Weights of a small self-supervised image encoder: depths [3, 3, 3].
Rows from block 5 of a small self-supervised image encoder, named by matrix and row number. Rows with one number within an expert belong to one neuron, the router's apart. Each number is 500 + 25 x the weight over its row's rms, rounded and kept within 0 to 999. All counts start at 0. Numbers have three digits each.
After each expert's rows are labels from the 100 images, of 14848, where the router gives the expert most weight on average: "strongest on" is what is common among them. Only what is clearly more common there than usual is listed. The data: abstract colour fields from 500 small random pattern networks.
# router: router (model.blocks.5.mlp.router.weight, 16x96), inputs 0-95
# up: expert up (model.blocks.5.mlp.up, 16x192x96), inputs 0-95
# down: expert down (model.blocks.5.mlp.down, 16x96x192, transposed), outputs 0-95

# expert 1
router.1:540485455511508505485479539507461483506491525476515508487514531526498493543475492532530449537510495502517455523504537533477546466472485476486544442479497482501519493505473484476480538490442507471483494497517483459453508522500500488497501519460479503474500490535505500497551496511533518517
up.16:489501481539488454537489507437485525521503480489471513538517518513498470512523494514529482516460481518482469513546544486555483473524492529464512512501493514460513525486514498488501538563496481538520550503488497462491507491506504510480471455499518488475524514504544518503474470533468514494
down.16:506505462528527503552488481472515504521514462517501519502518499517458473528500482498509513517488521522464506487526465437541471475497469525465496492481489542516520503463523497500517470534521487550483502509480497479448509454466518504500472470532528501525482512482538502451459489489509544503
up.17:516509510525528509501482499515518526500498526509570494509530541506477487487496548530500441487487478490499482491529493519528508492524502483511526477490471482495509458477525519457528483471479523534485457507519482448465453480440466494468495517508528477479514471507460477515469483461529500497
down.17:506490489472490481514497499525485479485523498534477536490503509520489520545502475473452540526516504528482482535478528505468452477456498531523484511498490468540466501502455514546487468503517507488498521472490551532553507495512499535522511463481491496544455489509511500432499521525522493511
up.18:501486457517487455541492479494508532523522442472491514544503526534496489508500487517525477488487470553493485489526536496549492476497467473453497478478480516485549510517512483506510519503480522512472524510507454492470512490512527503478474431516516485499505514495514544500520451542492542489
down.18:506502469490498497549480493472499498509513500530501501469514471521461501526488500493492517511525524495468473488520459472498475485526496554492478525462482512533467499496518500524536491519565513536492510493501501447439476449467481508509523482495519509521527513476548478461460530475527523535
up.19:498489489529529518539509458550519486476487517443567480496525480497500526445472544507506489480503496464504464456463486468504506473520498495489528481488496486498534521516518522465523469444495454476490486503508464504501493469496473468471504519545469509474498486514470490498505485486520494468
down.19:504489514482513569453477544462462502475464498517509500464512478498532553499508515461498539479526509489517524541461492492468488527492525503557472530523519462510498503469498526517503506495512507469528512479533483516511472489476482499507562504498521508517539494517514466517472506498486450518
up.20:518486454487471526476476510525502474549505508471526507522470528496493491496463490475517474541502423522510508453474508490467540508483496455496522465508480504514535498511508486470491523515456490505448477540470463481494511524508542464468533492496458508493489488526494512532536518505504491492
down.20:500506511443496540460484515469491527459481486544500479470506449461500536489520540443487518518523505482511494505471485486467487515516522503549471536512501490531490458466514525553523481494538503510490500468525512513538462492476493491475543511525515479528508519528517475494493500475511466506
up.21:491551499486504543470523512500518477473503474482513510514500500490484530491534479510514468560440494514486522475533519485502503548502547495492480494530513533550528495554520465466495530528481478502497513532492490469513542498506497506445457468533494511512482521467489521511537463508491508487
down.21:525501489504488578452501517552480498494517501506466503497520422439502518502526517473511487516501500477541512492475530502512516508492509484515495506535498507479476481484478492477505455515478495504486516500482482559562490522486492465487494520541492482504475504533491526520533461497469465497
up.22:512473489509487479510473500507492526518486521484542445512498516522459500480484502490522438518517459494515482467474509506516554494496490492488543487471454484500560464493528482478539475477472522514468476537520501480472480488471503444500516517508508474509527478540488496517458472466533504496
down.22:515496486460504498462480505485477515455506475548499499490517500480467545526533494464462517542505520487488508490502525478469472502467513524531458519501513493562471495513492518548519476516519498517505513488496527528555483479476515523542513471485498478556465519497543475468483505497511458516
strongest on: mostly blue; smooth

# expert 2
router.2:483494528517454479474501491469471508568488512512475478528478493497494455514510450489481516511540490478527493514475508487505502513488485527476489529496470524455515488493485473507493495536481493479549528467551536526485481521509455533497481458503445504479505537458508465492518486535532513492
up.16:508512452488495487474478460498495525496530464477508534456543510509490542482493491485491502507495498471492510518495493493508501458510528503556465468509490522527446509476533548492546488501486534500471475547516486519483462442432509480501537486496464494527519499509520492501503493473526496530
down.16:492501546472494491509548473478541487475498501497512496529464537524552456487471507507460507492504497550496529497533463448490473508502477534491524503541483503509529490519511490494468526518533497470495530521467509515490522485502530564475495511503497537462483479501450450500475509509517526502
up.17:537487497493558484539469465442495559502485454497514508498524547496499534518470540518529503500487517480516521495506460523542522484502503449494505515476506514509511487482491533519534490485491513528499436503546478511478475482485494475517528504505481472499540523536485497474468462485498493520
down.17:538521515485525548489513486437514535495495511472505520512475492532496492510478496509545483491500539486472524527500505496527490484495477489513447440507497519489497509486482477513536538507489528498466515534477458535434504516504502518492502539503542534505506493489520468523490535440498470463
up.18:510497468501527482535493509543488517485514503451529514501521453543513516492477460471555516516451527512497463493498476542479494472547516452504489495489474475539523460494493477494487516470516488507485516516494465526477469502498485479441535486518500516476508501538507551503502529518531519480
down.18:518472477498487471526488500459521470567508495524488514503479515503466510551485493529489495496556529532488473493486506499541512486510469519476490515467495486514436508508512502516508503510499519546480520501478528487477454467506510443527493483495532480478481540450544491495465532482480522527
up.19:479507494536441476466520432478500565535516473505478469518507505488481476480541525508506514538532532511517498509509542505542533477514509510501475495500435524481499477489510523484547489502500543519494509524508507514477493498495498514501479502507501471516521528440515494539479496467533526489
down.19:507514511510558531466457540518478511469473513507530519476503482488475515496489540463515526460459493473468526533496476487491502515491486534504537518486536503478529501519509465536505505439524486453521487486507489480488551476502487516478479526544548513531486479520498501499495455496475472520
up.20:518522489491461476432496467456483533551513472490479466512500540490467484507514478522516486545527509534490472512524543532523517474488500466524468452474444530478492500521507517506537496519460526487497491489485488529482490483505529466488503499500540470517530527474529487529488488491503526510
down.20:479498548494534492475520484491511525490493486543508536508462510506491465501510502488477534480475472484485537522524457453496471516490478513498518509487520532459534521484505465555474513492545491472508491468484550458469551478514525555491463495531518511528487488489501478472485474519484523515
up.21:480500514518484482535523479543527513466478506492509510527502503475511478486482483532490492568503501483540521503481486459509535482540495447472549448502493489513541462519518494486465509519467499494497506502520498488476488515501497520461481521491477495439503498495434496534551521488505528467
down.21:505496500511551544467452537499500507468470512503541493496528508486473521488526525492487491450477471466468519523520534482502533502481517545531460507506515509507480472452509464512526503479464516462522465539507482535522499451470467503521516518495505474519469494495493476523490480495535467535
up.22:484521455513501500499469455496506548495512499461495515503537545514538492482522493483510455555462474506489523498505534492527560447570535496489502500537478515494533477485527525457521497527492521523483511531502461479501488503469500529465499500498488471498486515492510539502485499512522465491
down.22:499483494510497493482436525537489496503488489544530502478508541460435495523481539508493531479466476501513556479507448538503485535472451471482532504445542464504484486516504501527495480476482506487528461509505525511523484480523509526519495486516497504520490493540526512499459488509479510516
strongest on: mostly blue; bright; smooth

# expert 13
router.13:467490527497517496562536509550531463514512532497475544468494446456475538518478482495510529517536530495494506489482485439510511494521475505533496504464468473544474462484535493500492490513501524460492518500490481519485475493507490479492536487496468529494509517478495458490537528468521513523
up.0:509509492510488496493494476522504533493501460488478500507505498471475543453543455536499437511489480460491521484513521512529543498531504471484485504524494542512509477539545513473512471475465515511502490540566490506518507471482522457527484488531462469530496518515513505526522451501480521500
down.0:485512471519501490510532514522509488454486479482534446488507485460505523494568507557485460486472479486491481501513532498510530523534546497463507516486518511521541490511549484498505500462500486516491456534564492462500502476485511472503478471508491490479473514466472508487490461508514532529
up.1:540565518479515496482487491491497484513500468504492511440507488447486539510505520487500488487507496490479439508512510504518476487517511474530484517431442541488476517523509532514516490489522503535485470485560502476500480508506490456500495460529490493535494532487532505462484513476480508462
down.1:517501454502522535457465536485443497541492463502489476474497475504498515515544478489518498503479468495501486512483538553496500548470526493500471527497523505495481532489464533492530487496474512520498495477501519507520499493501518461504507491540472488529484494529568555462481467548487502498
up.2:530492491514503504493544472528531479482555535492559497462497519473506515491540527539461472493507485474505473487520527517507490437504540499515500434497464487459511471483506522500502484518518521484506485518493506515520526454474488525509483487484508506480468506474449483484539501463532520521
down.2:484468493470516503503473504495488477548470513550463492518430508527456472523470490481501535520546494510479502517483479537483499522475465539477503485498516510482502518489498498553446544469475476512516562471458511495487514507548507494517496528478512519502510503510526474518496535517505511502
up.3:498520473523481477498462471484506539523494496476527512511502529545535498464510487491552468500497514534513486498505548540528490488518560484515483508532473532534526512502532506468504501502517483555473535519505480505456485472478525516451530478504527458529506486460493503521532482503535490486
down.3:494502548463506467509531505477520514450513507509542483484523510494475512498521555500517497510487502464520518499510477468531532508534475494515513538524498438483459457505562523538528470473518491490531480537514496457501506524490474525502532478530524504522497526475486489512478468460469501503
up.4:510489478531509523508522470522528494503543516475520488475510477453504529514548508552483455516507500477475479488512519498506488476513532505512472482545504502504504485513512525469496474545509520500502492512481508480549554428485505478515468447484470493507475528439508511501519487505554501513
down.4:502528483482491457515448487486509490551475475521517463552475530529453506509529471489513469496525487514476444462517536551475524505509510522493499481461477503532487492518520523538513524476449477560497511496494499506516462490509523458511510494471485477490483507502527492512472525529509490491
up.5:540493499495527523482496500481491561467518473504479541474506499513526530502490508444512503479493546489503525506476493468549450470491489501525472492472451490487496480463495482501535453483528521499486497500501425527490480478476497521497521512546539496521516498512502471494466497469536465499
down.5:520483529497513462503509490495504507483507471537532509483484540489485515494526532507484445491476528505494543486556480476526479504528482468502514507484482487481545504531551540556493476492513493503519449481552512451511519471497495485514492449546497498507478526491492462468477459512512516498
up.6:537540496521500504517539513523519481492535492495538482473527498467532509501534536521508518442478519486495489532507517487539493475504518478468507487445492494494502509487487464507521453470529506500478458529564485476504475499508454514518491498530537511490464479505458501480518466463537514535
down.6:515477457489524506490454508510484486536474484555491473531495511478439496540531485466481498532504477523481517472509513539491491522457465520491509494503506528479507534517495512539477511456471463532512514478451510517533518506518500477537482488495473471526475490511552491462477496550507495495
strongest on: smooth; mostly blue

# expert 6
router.6:524539512512501537504498509483506461500544482460521461504493498538549499516529516505492481480462482537499484541498556535491508530498548463492505495510513529501548526507473469474518466502479491494462480520504512522510546508515509530459480488491530497472473498470476556480487467533511471504
up.0:514512456511500477504470462433501521506513520489509525479537483531506505515499515483503536529520512524513459500527485524487484484510537514517443480487486502493504501502472544510542506533549545555487532492501496473490477490519516523475506476493515522512525546458536504492503502524528441534
down.0:525546492536495466500537495505511501469535491458519537453495511523514518487487472542490476516491461503509463490517496493493446469485525485533489475462491498507520482536503521491508489539557518494473460499537505424473543487498530537498489467523513515519501513463504509490485529476504511497
up.1:507484488494459488500510487505511478478526479519445531503495549563559491510468461522504508509513534528497528473517486463520504493490498504489513488466489490490463488452487463491492468544507509490466497544503508500494497484481532532510510503529560456503494539506496497503533503485554515545
down.1:451477531485487509493500536494493520510480491508530449517452486499475495492524530474519497501486452468500501483509525526478521568473483487529479563534533509467494494520541505528508516473495509469537446481505492469510533504527503457510501484491495497495529493507513494514441465526468510495
up.2:499476473513491487480496498504522477493467503513516501501518524462484524498473501503528489507553543479505500467486493529505589488543503475543477467523479483545461464509539497482510512498467503551481531492498462521480430502492489480485508528500527483472518509513458496511501538480497471495
down.2:496521483500497511483464517512491484467485480526503481520522496511460538561536481488478508505494476512483518497538519514461534510450494550479519523517505515509523521510482457488476521469459446496486504516438519559542501513487494490520439487464512506509463465481502493477484506519483499498
up.3:502475496499491546451475521466465509493497510531523504507506526537489466528517482479482457463522528474522528521454518534488500508488477490521478465530488500510470479481501552462531510511461512538518483494495490495497481498450514518519520531482574456504509510485519477518486489509517468545
down.3:555522539486511475503483502484501519516509473525527526484487520521470528509497513461524494483492503509510473489496509556518463496501474471520495519458480482479513521533503527568515466454485491556513469449536534503506487501513487483508495477536501494523503490530518513457463499500444487461
up.4:509472500507479501489511491510480486484511510520520479474530484475500513500502479482518499539528541472486491515483469480544550509507470477512514535464459475496493459474526530480548479449511482568484493523511469519505516514477463474488521517478470438504496542555500496545501516497496475499
down.4:466440490515485470526490512461509497496460501510483471504489452491516467474463484519542501489519530495544507489455477528467541513524478495513489548519502521527502521453531479507500516508479483504519513501482486502471476534517507478485495532456499530472549501499439529534509531473492497521
up.5:504476469505463458511467483494487530483497482481525502486529492515511526459501506501534493513497501506510498498518482488498519470516576533521467484489443484501483487494531505481534502509544508504510532533559486467470446505497488493523525493460501475490557516544495512508544517466540481522
down.5:506526479497518489522504481499484532557507485471538498524546533515486467462509509473489496505456497536477456474544543524505527514530491509507530458462499511527532535476499506462528502492449483486477520533533514549505485498521484501526498520495505525536503496520512480487540475548532501509
up.6:459484467483486486531502474491514511484505503491525514512534473516485552474508495537508474512505473468543531501496467500521546490519513484505456456476478490495513458484571523461525540488493517500486490531510455503479452485496495450484558520517465494522504522498481490508470489508518484530
down.6:467509496495513516493459517511473543489453501490537508534499483542541490476461510457530495519468483479491501516502495534471456507485505542563515481517514522511538510491493510516484537475479486475515498500509508531453521493465500525504515541469529512515533466497460461525557512481502482508
strongest on: mostly green; dark

# expert 15
router.15:483526487491514480518490487475448464522467521493539510514495508497494511543518483486504511490485492534519485566488511473498524497492521541479538494499515488422467527502452465494509475499471457509478491488516503539491522468532483517515540491477447483528495463503508533471519484532474496529
up.16:458514478508463471502556484463542513459490466512482505495529477482499495483483501490541489526502538513530508523526499467451509501546518466510515487500477489528526457493549495501506482512519484536460544542519481473505457527468512508495507497522499503486485553534462512545517505495519505490
down.16:469498463540519499507471542504470533503496492493483503523561549490466482504490476553488479524440530511472538487501521505543520511511482480486490469484529497528501455468502497522508472521440531516482484553499475495496493504484510516504475508494542472459479475489470525491504478505511503531
up.17:519533482551457509502506436470473526520521523470474490534530536492554493471487488510532478509483516468503497493483516499507542451558519516475499503511473496466508516481498525477517478504505484513469505525519464487515462498429518479457507511507482519473502488510450511521491525492514505489
down.17:526523449491490481503462514515484490481488484496503484507554502486464523502550471560499476491502501492460507490509555507512532495521514491473473473494509520505471496518502490511533506489457472536458548541498491553528482505466478447571495486494507458516466509509508489506506505504492498491
up.18:487533485527472496513548502505509526490507504495509505486522506475522518482496531508566470500469532503545475515550548507489529493539557490497480544494479490536484450537520515465517474512507502489496515544535476497482489497485486491481522512507519468453521513464461537543508509515529510511
down.18:502521505509536503553502494485474456478509504516523527485469531510469533515506510511535518470467506493503465489538469523503443521485484515468507513463513484477485542494491497550495480462498470523529497465487525484524539496509481538524473465534501511507513471537535541441493482537519498498
up.19:502484520492462444519517475510519536430485452501511529527521535552516495496481475518509463500513512517508514472532526478521484468474507499529538496483451505542512475479507477492492472516502510569478524501500488510510489506522518535474507495495514465516525509493479483514544536459519467500
down.19:507469526460513501477513519474514488460520514538491496486450494481511538520516537517455474485525495477513530556501509495533496517434486487515448512562499497473493495469497533533476508524524510463514489495468528498523498479487520486513504513468488482525464536460485459515507523462511483505
up.20:491540516519466477508563489483547528460491504501521482456489479458494475503506536503517479479517513478500458495491523541512491456516511508487515492454463497499478477498508492475516478456502489555463499497474467490496464509495473454475488530524485510459495480509460494533468527466490509460
down.20:478471513517524521468507565512485523451500530516508500498489470457493545513545521532464496476472512461514542512464485480519499513496490477495472500539536474492547497478515503519498468483527502434524473509528523475509528473466490505505472489522521503505473497487481499489512441489494496545
up.21:532529449517476481527553500477513475502487459510476491498517520544554487519512493523525531492517493520542494494503510512506536459478513468500522467469494505499447489473483498508551479503465503562480498525492470527500464520518478519517517525481526513485468475510500519493445519515488463524
down.21:470489528466501492483539509534513529479467473567503464509455489437499495514511494534467491486503490478468547532492508500502495515445478494477496487501514560495542539549499486535472512487505462496494484502472519511494523532525508508525470532510472480536483514502482488505532519465492499492
up.22:484528493503518482527468512495496515484466513476548487506522492526519528460516490497513482501445526472461480469531484514477498487576552518501502525523494514495535514499522512496448525466548446462514527514516506500483520504477506473453480494518504509470480460515476493531498511534514519474
down.22:539538525523482510488523456496543496524529492473534513528460493516547494441490505509526471489500506521530464468501513517486509476527529454509558478489479501500510489530521503476495505524493487531490475512511479492501499504483532498445482524523502529460490494498464521533533493495446494443
strongest on: fine detail

# expert 8
router.8:498557504537508463419526508466508503498518523499504487486514536471476483522521526538456465504485507490477454535491516523506488492495536508493493515530503499497515525540533521469532517494550518548514483496522514440488513490465508496536494479499541508519489499457515497500456495511526506485
up.0:506520512461507497503503519514516485469457490512493491485481455468511539504519531529480474483509467467491505552475497480502507485549570525525483504475493534499494480515532467505452502478516476521489522512527493509517503502464481479473490520527463462525481502488452457498570523480511495474
down.0:466509523527503502555509510485493515490477512525523488493486471491510435476480511473549523486473536498501480486497475498512508518534478466468563533488518468532524488495498479526509498498524476509488537515515461510479483543532480523473504536514530532468540474562476502510468495467478495491
up.1:462457526501497495533531497520520500471499510499492513513481474506527526502497509539485485533546521484510513492497534466483500494523538510543467509550508493516497465518527492484417496542488498455494536495471494513518499488490524496494504495478484474478496526462447453522546536501547504491
down.1:504506527478515511509462525513477504506444502549495494466483466492520476487482498462531535465507539494491498524472483529488506519503493509488543507475504489511516507492479477550503508449511477530507540478514504535497472561546466518494526544506526513508513470566485482515504502476474464472
up.2:476483504525490482510524475513497488577502507509515515488478472512505489466457494506499491499532516459518463508487503498512527481516476465533500504518463456477496494522533533480534498500498507522509474478536463470452481504491513450522535495497505491509566506436502489541472508507514451471
down.2:461524526536516493536507488513505517492493550468528511472505460519544475473474540489516543500487507472495443507487477519464484481534537528516523512484515462487507489486508477488493528478521533457525509495510469459453498467498482510459529530482513534468551475495463495529498510489518501499
up.3:478519507515504502500515494532518504457494511499476527541468482516485497500504498529494487549505515476479496453516522480489480466520510560493464518521506516533491502520527466502463520520503472493492589524471498490506519471501518521495477484481495503516496532468471488504586543505548501495
down.3:494516543478482494485499520511489519489469491526507498469463475466530457478462520458525526493492505517531487507484487526472478520480506465516557512475495488507525500505492503540510507482515496514497483457523500516497482565548499509466537536518489503510544487562459488531517510480468461461
up.4:468499448553458526535518467510469531524523512492518501514543494481512508472526479488554470539450481464481459462513524499484531497524498485495509440462513459505487492489526519473528494508449493493492499515539468504479515501503497498490535484496484485475519503490494517533490474543477506516
down.4:492512532492498517489469523575494480478451529530520485498491497525494505482490518468489503466508514474461487488496492550471507510514507551521506533468509475494464479498498448543528514439518485495539503474525530518542480511506449485532518500477530469516506469526514477506512515511485478527
up.5:521547467549519508436507495563520499508503501505513509500539535503480484483509486510491450497491506469483499536536553506518500475492518467480498427521476510516548512549544506467503501489473492555482508533510483474528490499464484518509492495535483508505491488500499491504517506494538496477
down.5:462464522500487492520540510503507522491494504510534492532473489512506475472477475493506503593512476484553521452489505500437512524485500451537515491534501495523500482510536522508471529516445512478515486496500473481479496497529540500476517521490494494497560518486472489544488512493518492480
up.6:506490497478480486479532489509490542444517492501462508472551503475475496515501477516502495513527504467513545473482506485519515467491522482512500518515494536542473496474470478506565469511519552561451488512496508509515481516481504507508523479494465460529512532498523499486518517450546487541
down.6:518465500506445446539513486508501455508527520515500520487524523520477520513492506504489491501516540503562469469502485525533531481543480455497516515492484451534462471518531525505521468524488509556518482492533499488513450519507488484531514455499503495469502520495506516472448488508493504515
strongest on: smooth; mostly green

# expert 0
router.0:480493494478478507505541450483511490506476459474491492510496473512541554486485511520520507473499474517515539496527506438490518532472508529536472541491511527527452484527547487506519462495540476498489478521560514495523503498497537485527520463498500477513491539445518527506472494510502481510
up.0:505532445505491486496506484556526488507477503466508521516530512535556481500486486546503473524500492477509480464509499515504498449499533527524518486501481472484463458497494485474481520503482495484491515558494479550511482453459489552504537528459485508475508484515467490527528534517529502512
down.0:495534514522505463542506458481533499474548495489536502501559515466484481505530512484490519523501491516512466430547474443504489446515498538495531503469486491534476493505501490508512479506513520500495510526495496492484544486497483564472479479519492511492481479454488507506474490522531530527
up.1:507497464498506553471498535509493537501520495486520491506520482468494510517564492512513484479455490475471516493497573501546499494485511501491485500513522527462524519473464488495548468482470507501467506534477451573538515488464513478493481484528509474508459469500499523492486473500514487510
down.1:490515489480499467574505457453509490512500478506507504466475507537537493508471499519507520480515482522471482529499484482475460498480511531497462518464480525527493520518511505523488541513577494515493479478527538452456524502515519513505499466490478538526502487461524495462498533483505534489
up.2:515486507478494486488512464446525490568551452480514566527498525541524516504500469504503496474490495517497499466541480466487461494495511486552540460474444518510514502536524530506459498488507509502497518502521523474509506496501541495469511479529534520500501487496505503509482527531496526470
down.2:487474517497539525528510538541477521493472499608486516472490517520493489537498512525480509477500517480471517531502462509499490500477498519479525501440494487533510503462497453549480497462511518500521488480515531483501494485506462538516497488492485483516497492520478474465537515484532514539
up.3:518499521480486533458522517530511545435501511494490553483496501520546513487476507470502462525512489478520497477484522498485502498509509484567488491553468497521482453515482490500475515513484503482481504507491477521526497503519498506465523528489497491507511530491472468561575521477491451512
down.3:541548525491513507482499459518514499500510508511535497439515533464482509475523526467513478479489491501474455472546505498504471477490507510514542520421456501529485499520511499518548478472507508555478464485530524492524497480501478499494497463528469480534485521507511505465485483497506482470
up.4:561528431509492507473480501506461506526523486505476505485525479505474516520510483477571486497510524506501503488490517509524523473493522497496489498485473516556453499491478480484565473481477508565439511510498480502510465516506480465497521488542490504508486504525513557480497493510494507500
down.4:507499477503470453537501505478466517465507454489499492467523484514552527511513475518532501490477511523541523507481490481524528506525540468488498554469492500493511483484522488491495460476542501521474471509570507464474470508507517486504527487528463473485500510520474536489520450478499534536
up.5:528513511486536551453478493525490550443492502507484533521497572501506519490513503509499480486443516487457523464524522468501491502493485473511521468478492520523549498514501500517496484495484470496479502517534504543536518502490508533507469475551509490524451513519503478482559495501493503488
down.5:520515488498523501487465474523506464523479509522515503508480531535480515506499519486501540474502479501447455503529476515474464492480481578498508500462485492478466518509506486558487526459529493499526539482510529517501519453498460502516482495485507545519506461515528485473457525536462511495
up.6:472518503515557527480471481529479536484467527499539489480502500468507504461498529534531480485438490451451513469515458497477508505508523519514504502513537534511544524528532495502488557482511492487537504498544498470470499479488498502481505488501471544502521485503489460492542510479517469487
down.6:501480508511475511500515484435495495551529507509473524495473547506492475520494485485504527542521507517519508502487490544504482491452468466489511470547496495518498527490463576502516499553478524516513518456451510509505508509530554514488485481494517520487519494472526522494458505500486490452
strongest on: smooth; mostly green

# expert 7
router.7:456497513502488539529485464489484523512514522502470502500508463518511521538523473508486498528500515496528525545471520485467445537496493521493466515535528551478523483447460490504495471551485472521530493481512534502513450521510493471534510502511484521513516501509487509483558484529501446496
up.16:533516492523489521532518434517532499521556522490506504524497503562516450508477486510493502478487536510457492505515495510524512468497482494461501531488467494524459479480491522485565477517464487512493487530481449539510541492471499517509509489453529450478478484506505510504495511501531483495
down.16:535501506494501512515494510493545548477525517500559505486504508487489488486476541511502472458540475488488458537533523527528534481473489492531490493475461484497466464471521503493532481510488555504481466526508450504491481475476473487486531523480501460498523511487475461548487487456516468496
up.17:533499496495454504509492472460492500529535486492465538499517502508545471505434491481534498486534520529517481523496490504521493446493530506525518532519442487509505509464474503463522454525529502548473487496495471506492457499483521529490548521493532479505545515514508495515470487495543475505
down.17:532538469494487462473477462478495522520529483462526477505506526506532554474493459517536454510482498470509469470492551515513523457504518490529500499497474506488468475525507512474527494491462487528479515556509473550492485470458517461491525516515522506475491496515525517529480516508474501463
up.18:511510432527508485550526500485483523488504491472511467489529487507547506486507512517531469514490476499498481482513525485535530473519543494486472486496492498503476482501514489460536476504452481518469513574517460443445485495483504475440507493525515486523479497520499526508472501528505506521
down.18:491503518463498470470474476536533488528477518529482528537470479513505511482495470502488456477539515484508540497461494514463506451476499500547507457471481512513490523535491512504455517475462470451491451506525530514509525523509510512511519519482512480491460476508485471525516548493553500501
up.19:529516506485508502521551458543519503467537518483520522495497470518501498497500514504521496486511529505483445436507493493495482487516520496485516531434440490534505495552486498499524520488541454522448505482516478484517537493515478497495513440499516495493508531510486519500541511506527521464
down.19:522466524485504481450530547520510484488541498546500493499503512456499504537544501477471474548504486507532540517491501508540487487465467457477512489548497465495475475518507512516503455513472498510503496496461494562560525501507492505511468486508500498509433526532505506491499501519505481507
up.20:510514462540494488569507464509506504521491482488519518528540529478515492483495508523520501480484467502502449492551506469504523455545534488511502495484471481490501456490543507463505500491479501537476488512529485514447461475467496468507554501502531515508522485481473481548490519507459513507
down.20:507493470477492476476472501517521470505463489533493498533489590537515524475471499503473480468537484509476470493551489478521464493457512496533497488493494515494472523519526486530491519482516520521499461532504511491461525500493493509552480499531485491512480486484529504463490529493515564544
up.21:540521465541528482504547448487522507494537522425525470503554505507559500483491504530522501513476516485511486474539516507517491473521569470508513480497498490506483475528507492504513492493478500528491511529552475510479456462490513489464508507515508490476497522514472536512468494497516500519
down.21:521447467522510483509478525494494479518467438537491514486501506487475509544503496482536513497523489487531499488514516556511488491484479488497506497511512456492483511490472487490501501509433481502488531509489507531544512549473537428495565535518485510498463505528496530511462518498489516491
up.22:520546519487511448469501481503509529480483488497535514523508519495502520455517534507535460501473529483490482481514523508508491491543541502519492533456460502481519472517550526505512490468559462571488479505542510484513494496469493530487479486549542472497484530498490488507524501501487498475
down.22:527490488458508504466492528500466487523501468539469495467476521497464487539506482460483536545504489533522517521481494482479467513440489486487498506507510510544492527478452506534497476499471496508511503472466536526539514507530531547512480465515457500547468477519522505450507496519516511508
strongest on: mostly blue